Weights of a small image captioner: encoder norm layernorm, encoder layers 10.
Rows from block 2 of the text decoder of a small image captioner, named by matrix and row number. Rows with one number belong to one neuron. Each number is 128 + 24 x the weight over its row's rms, rounded and kept within 0 to 255. All counts start at 0. Numbers have three digits each. After the name is the row's rms in percent of the matrix's.
After each neuron's rows are labels from the 100 texts, of 14848, where the neuron reaches its highest value: "fires on" is the input token at the peak. Only what is clearly more common there than usual is listed. The data: patchworks of several textures. In brackets: how many of the 100.
# fc1: MLP up (decoder.blocks.2.mlp.fc1.weight, 768x192), inputs 0-63
# fc2: MLP down (decoder.blocks.2.mlp.fc2.weight, 192x768, transposed), outputs 0-63

fc1.204 051:158129102151107163167129185129095118166113133106161080115153133101102127056125117146124098141115135142127128071146154116081118070132125116136108172155123153114147154128134154130074154134076141
fc2.204 038:130124121122147139096132122166137164114107153105171145149126128172116109090141142113171133111109126108113154164077156126138162115165120123121120132080062127064104139122107125157134124124114144
fires on: "crosshatched" (19); "cloudy" (18); "brick" (12); "grid" (11)

fc1.188 145:094121134137125104171141131117079120124089146118135101117135092124105116064101134161142107154162166107138146094093081143118140086152086088168135125122113129129139127156108137157136162161122139
fc2.188 154:146084135155151147069125114156117137130138158148145140161132115115144131120115111110147114094144086160149091134099147140145141137116141130151130136143127183148099137094151096164123110060138122
fires on: "marbled" (27); "cloudy" (12); "furry" (12)

fc1.594 077:161111122154117115179119171123123145135102130107141102137146124129116123082135145141123084131144111126170110111151150154080123083119099109110180150168168131093114145129080133143129122161096174
fc2.594 070:164098164065166137156124147114080141148136150137107126109095109149112170121121135121116085097130103144149120128169173105108152092150136141119134174165135103102156128136149094141144124135113098
fires on: "cracked" (20); "honeycomb" (14); "cloudy" (12); "plaid" (11)

fc1.35 112:108174151133110141147134117128091104150090138109160118129137143142129083112140154139148112088138132135116142107114144177144142125120127127106162099134151115112076174107107116108141159117117147
fc2.35 109:119118105145148084131160148147111140127116120144149137147156130159115126103126107096184137123131122110152083135101162105234129122134106129127099138118103133107143144123136147135126102140118129
fires on: "patches" (64)

fc1.59 067:165097121155094161158146190129124123163072126082176091154129152127130115105139133162125086121132096124160135089126111129080126108139112107115136133160139146128156156104094150173113129157077181
fc2.59 064:121104098124151135125112114184124109114100136113141168116075128128107123148101146165145104103116111129114160148137117169076131088127091173137145120093109101104156148126102112134130101130132145
fires on: "honeycomb" (15); "plain" (12); "checkered" (7); "bubbly" (7)

fc1.32 128:123107137140120119124105142128108084139121091136141109130158145144134134117101109117130122157113107159155108117157160151121087119142113137130111157167162167118098119173117140122119155130057194
fc2.32 139:166123152173155136147118091145115099127106120108120159095125154134134160134136132160133111179140138129075104089177138137164182113138125051169094122177152077159122109102113110060146130100164116
fires on: "and" (43); "<end>" (28)

fc1.518 095:104121157170132096151097152116174135148131127116178086135131160124138130088137159121123105145156095113140118101169156155102112120148071134098121121119157132081145100123114134164102146096118143
fc2.518 107:114154162102111153119088135119144098122132112119110135127109146170193110125134130112146106096117103166135126100189119147093137155138121144122115111135148056122142098082171087117148124152128104
fires on: "marbled" (35); "honeycomb" (12); "scaly" (9); "brick" (7)

fc1.509 143:107099140160124100115103121120145091119123141101146087157138088154161062068111156133158093100151117080127103099106162158126130081146129089144149104125137124146119147081102129128113160122132126
fc2.509 148:155111161092159172129129126129106089143157137131116147122112160096120174159119159120119118172125104114149124150175085118178082135114109128110102161116155105152136069150139137114100162160135123
fires on: "plaid" (64)

fc1.685 132:123158067115096150160145150150123134154098128114126135128147135083103159125082100134127118126114169143149145098141123130128145094088130160103106157155102110097136135163127150122122109112110145
fc2.685 131:154101143128145093132117118120137132131154124124089138113109099152143133093161172130147106151162175118135087136123114116166130096160130098154097142108111131134157098103145100114115138106125125
fires on: "and" (60)

fc1.319 059:148112147152098140180126191111127133174090140111161113157135114114117135086130134124124103137140113119137095095155141138080123080132106113152173128139104149124123136113083122156098144138076196
fc2.319 067:143112128111195123119118131129144109117121115086172135140133089147104118142130167111129119103137113130121142136125129152130146114126086158120150120109118153127122117095119122121158097130135114
fires on: "cracked" (15); "brick" (14); "rays" (11)

fc1.5 056:173107117150104147162132154101106125175117143116157064137155154122117118116124123110109090127144108120130108067131137126077110104166090122119148164140112131115139121135120131119098124128090162
fc2.5 051:151144129148125114152152123181087144125062157077155132125088116156111119138137110147128112116148109137129129138128131170116131105135072155120167111129092128084131102112101118114089118146102160
fires on: "crosshatched" (22); "brick" (9); "looped" (8); "labyrinth" (8)

fc1.287 056:185141136134114143165109197100124150158131139074147103155144142106126108064132155107124062115104144111159118051126124158074115084149106129126154173141124136119145128142114140145101136128116156
fc2.287 050:130092133106148107112128118170126094147134124139147142147097118188175157149169133165117141145126092134120113121118119188115173114161079112129060124141117124101146160165093132158147133143126151
fires on: "scaly" (21); "cloudy" (18); "triangles" (12); "brick" (9)

fc1.20 113:110117161139119119134127138080111123143108132136156128122177114126125133096140121133132110173140095072153069131095134147113137098172093090133128131120129125132143126157096117153139153137116158
fc2.20 116:124121135115136146108114110116132082115127109107132156123138149123159135125135144113162108104093119129122118138133144129120153103156137153125114155143163116110177106083165097093141139122111143
fires on: "marbled" (17); "furry" (15); "woven" (9); "wood" (8)

fc1.142 133:121149162116113167129164174141109134149105144128116079119127113095100160132069103101118143112098145150157142134152143169112131121118119117107143148150125167134123144159132183141117142147129137
fc2.142 136:124162152149130142157114107146146125107135119145118131098117156114152137107131146113161129136161154161103088090159132137177112123098167123160145119127124103142089102095141120086107136116123127
fires on: "and" (62)

fc1.583 026:155112104172180173132124125159132116145113135146152095117131144124144117133139124163139122169094165106152105164114111159111103109141146115128113108123117121112141133153097132134061148150091179
fc2.583 022:087154142127124087115106144105109147129113089149142111117103160143091159123102178148136109114162140176146150114117108130167095104129106107177182131148120131128116126123095117152147143091146109
fires on: "marbled" (25); "woven" (17); "furry" (13); "rings" (11)

fc1.178 054:148131118126134144154149193141102149142111118110144104125164143121110108133149137140116104121125161136115124099136130165078123118129079119115125150153171175091104119119062174097126152152083182
fc2.178 048:117094110075135113150094112117134124133113113156155088137123107141128110047097153068144160064148135085126142114120148099120095092160143176095118120115161121121143139132163117140166125138130109
fires on: "honeycomb" (16); "studded" (12); "speckled" (11); "dotted" (10)

fc1.335 092:187135128140073128155152175124121145180110136083126065156118133129113127101141161140138094118170142117146125078110158133099126124165099109133137144167145120131120132107093155133110139127100172
fc2.335 080:106137132124116116110150160134157146136140154145122129120146139135118096130149115085124160130116102147104116165149151125108141088102112146119112131161102147077134125146137118106110134130077208
fires on: "scaly" (30); "studded" (13); "zigzag" (13); "cracked" (8)

fc1.28 128:113079115107053151143121156099120133120101142136173124146141101146116108119154101133125081101106089115136126155136124141125143130135076144125126168126135125110147109164109123185163146106082165
fc2.28 136:133174122124129166082115105123145087158141093148101163089114128168176109154145124150107126094052142108133159155199130133110127133118143128153120105133114131138130118123097154108123083138134107
fires on: "and" (63); "<end>" (22)

fc1.69 059:140100163121096136178134171118098135181101149090155075130116137126101154069084133122132093138138096149123098095142154153108125111159097117116138135120123151103129114098069123140111157142104158
fc2.69 054:168140123119143096143108113123124089123151144140139118110082118112137123129094159106110111078174095156141087101148130099135179104149144128141124173121109116125146151124146109149118086121159111
fires on: "cracked" (21); "cloudy" (15); "plain" (10)

fc1.297 136:122154152169116119175145211130101152142127154071150136151131126108115107127165109147101126128113115119147109141149117188117143139105047138094113152118121158133132109145061196114151156139117199
fc2.297 134:136124094110175133136143130099142123118132118152138168140139144112087132124114147133096150086103124056064166158107139119107101132141133129155137170099108131160102116138137147115113136156171087
fires on: "patches" (100)

fc1.300 030:138176112131145157143139155125113123194112125079151082125161125090120116084157134130145111134124132128119085112114131192100123111111093140130116118139119148133144109123107180145164137134116182
fc2.300 028:122105135126138127127138159115097136146140117132123076145088114119138099128120168137139106146116107178123135129190124123141147151136125142133137114158187137118150124150101154090122151163110129
fires on: "marbled" (12); "dotted" (9); "veined" (7); "wood" (7)

fc1.183 134:146110154178141129128108115097131133113106112128182118143150186138110139148147144093124149183122120129148088143113143122118098128172110115127129089127167187164106161159114132132131129176128121
fc2.183 129:177091106140114095124154147113138165140164165107102124142105098105128169133164127160150121114113143065135108094101117079177109105126160090112117145113110109136146121116143120126096099095153121
fires on: "," (96)

fc1.573 128:159148174122123139120137137096117116118076153120145136142188173125063105145166142135147119139122151127192125129136131106116145120146152127124139161127110123110088140104109174119124138144120146
fc2.573 131:138153150128145164110143145123135129147120123153084120098167145147103113087135157105136157160104121120128086104135147147142099088110161128043167069132145117121124136109105102097134146135106134
fires on: "," (96)

fc1.357 028:153137131170133167144136167151148135161039116126131108120183122099121074115148144130097135153138114103101109116098105153085124088132115108097143125167114148109095125157119123085107180154100178
fc2.357 025:185118174144097085125106135087117110164122122124127128117102149158096123092164114105128096131136135116129067097159118145179109142156078107098146130156171108105099119126143096145139143084138138
fires on: "honeycomb" (16); "dotted" (12); "speckled" (12); "looped" (11)

fc1.418 084:146110140168118119193115176123111139159138163104150102169115152115113121089108150133119095127123109138138113108153176123099144084144077104108138137141148167109157135127085132161115158131101131
fc2.418 080:166105149109162132155124109132082111117115133130127106162096149134144111131126157133130109121131079145185102102150152110105164132148130128118111113129148136082080132141127093151108126150137114
fires on: "cracked" (17); "crosshatched" (16); "honeycomb" (12); "brick" (9)

fc1.330 055:162126142153122147157116186124086140144123154088150087125132163095121113122132114113106053120150118153142127098127161124057138091180101102100120150148138147112146134125136168123107137132097152
fc2.330 054:142090100126115141162128168165129122162130158129167143114100137159115117116115119113146106114140140151117117113122098160079146069186076139107110144095105105134125157119095110149111145102096187
fires on: "plaid" (14); "scaly" (10); "speckled" (8)

fc1.723 073:179125107155101116196124181098120157160113159105135093131127150123107099104120155118132054115144111133144117078137110103098124076151117115112143113141145118105134133135116148116099132144101137
fc2.723 072:150112174121123145138145151136118134119139170104158121153095142132123111137112147114095111131145076143132105133134109144111164092136076124083140142118137129103144128111147118151097155119117140
fires on: "scaly" (35); "cloudy" (21); "crosshatched" (8); "plain" (7)

fc1.189 113:116122139121106149184142132105097117143085144082140100177117120129109187115097097131121114132099139151143096119138071141122128135109116147107150138131122116118096161163116140135165184182128134
fc2.189 114:105150119146160078136157121160138101158135097118097107111123129087127125082106111126126142151141110106116113101115122118113113149114145114137130146124108167116097143105109100083084124151086199
fires on: "patches" (56); "," (30)

fc1.253 144:126104171166113136128145162093148121174130184131116120180125122122121139123123158150122094149105178126116125097134085152115082072151130133161131114124091093145143120107084198115111126101101150
fc2.253 146:121119111104147119137156118149137161134118130134138104107121086093118174135124108163190153117168161142100165101123100124170098139129158126140112117135116152151120143105126152102084129160137145
fires on: "marbled" (9); "zigzag" (7)

fc1.163 056:143155125146124146147098162114149150159115132114134120129145131121110112098124117127123128137088106120125138098152137141112156096135103134113116154172097109079139125137107148131110108119083179
fc2.163 059:120151101124146121092134096157142147122118133098164136161143137158094090148142122126188177109119142122099151161111161162152124082095118166127154107113112151150124125067108139096111094135120127
fires on: "crosshatched" (21); "brick" (19); "honeycomb" (15); "cloudy" (9)

fc1.466 116:133157132130115152121121150120162128160124118133122133106183155093117101145128151134115078106145154173135120134156147155099128121143128156092179119150131158115107116129119103120094120145075177
fc2.466 110:120133125128131129112113129127117157114101084121110120142150132113130142123083133141117114128092158122122120159117144118107132076108180150088130174114125138088152107148146122149131123118135125
fires on: "and" (57); "," (32)

fc1.106 065:158135104138091161184104159142141161184101121098149086157139132115091120104118152141110062106147135109132119070131158128072129090143120127096132113159135120147141134116098147165079139146099169
fc2.106 056:112117154152125113092140140133132086077137156165123140125149101175132094132126143133112171129144104113111125145101138141129142120127124128126129109099099129109070149096120159123135152174117151
fires on: "scaly" (18); "cracked" (13); "woven" (10); "marbled" (9)

fc1.462 088:145164121137115098145129124109094100147088122134151120141166150136094125091146148145127106067140153139133129111130089148116110115134114112133185111151092131140050132099103126152113173122094167
fc2.462 077:137092132143148123128137102152134136135126126112134132129100122144116142090140127144168126155128112090127091135109120118246113102154105145124121114085151120146138101096117138138116139137187106
fires on: "marbled" (9); "crosshatched" (9); "cloudy" (8); "cracked" (8)

fc1.478 079:148112129154133122190114173112122147180126156106156091140133141115120112114111154108124093130141112152148098075130134123102136083136084117102141127134140154105134141111104133150118151123096147
fc2.478 075:160120185123148142157121152120084135169122154132125123149073145142144088143111144136140071118140074141175098093157131127105175128143126105122112120124108123086122139148136102171106140134112111
fires on: "honeycomb" (19); "studded" (11); "crosshatched" (11); "brick" (11)

fc1.650 126:142146134097157117179142137167069146153097113108113127078142122113104125150161130128144125115145140136101134105145140107123164153093124116107114203155122131108101110105121163086149183150122147
fc2.650 121:089126126135074128082100123113187139122120111139113073150102135126151135117089147095131129119123111095128159122085139134103060077159157179119159105107182121147140150136131125122147110135094136
fires on: "," (100)

fc1.376 128:133151130130101151104126146141107147144078149123136117124159130099121127108104133144126113176175147152096151110167093166121142127112101117065141126126103162112115114137119131136110185158097152
fc2.376 123:162104120119136114097111107131163143119125095137124110142138147161151117120148164135153145117122142130125114125144133104154111115123144148129111093140115126138101125088111114131131105156111120
fires on: "patches" (59); "," (35)

fc1.33 126:134134137150090162104131207164111130122128120111155124108126131054136132160101095157117138141096108130121122122133126167119156147089132121116092163116078140159132107136119192121125127123090180
fc2.33 122:108112152126116150083111136104194123127122144177121115118144141185147099106125169090149105080138133141099105138165133144146144134168164114119172098128154099131112125106127119115135165085090141
fires on: "patches" (69)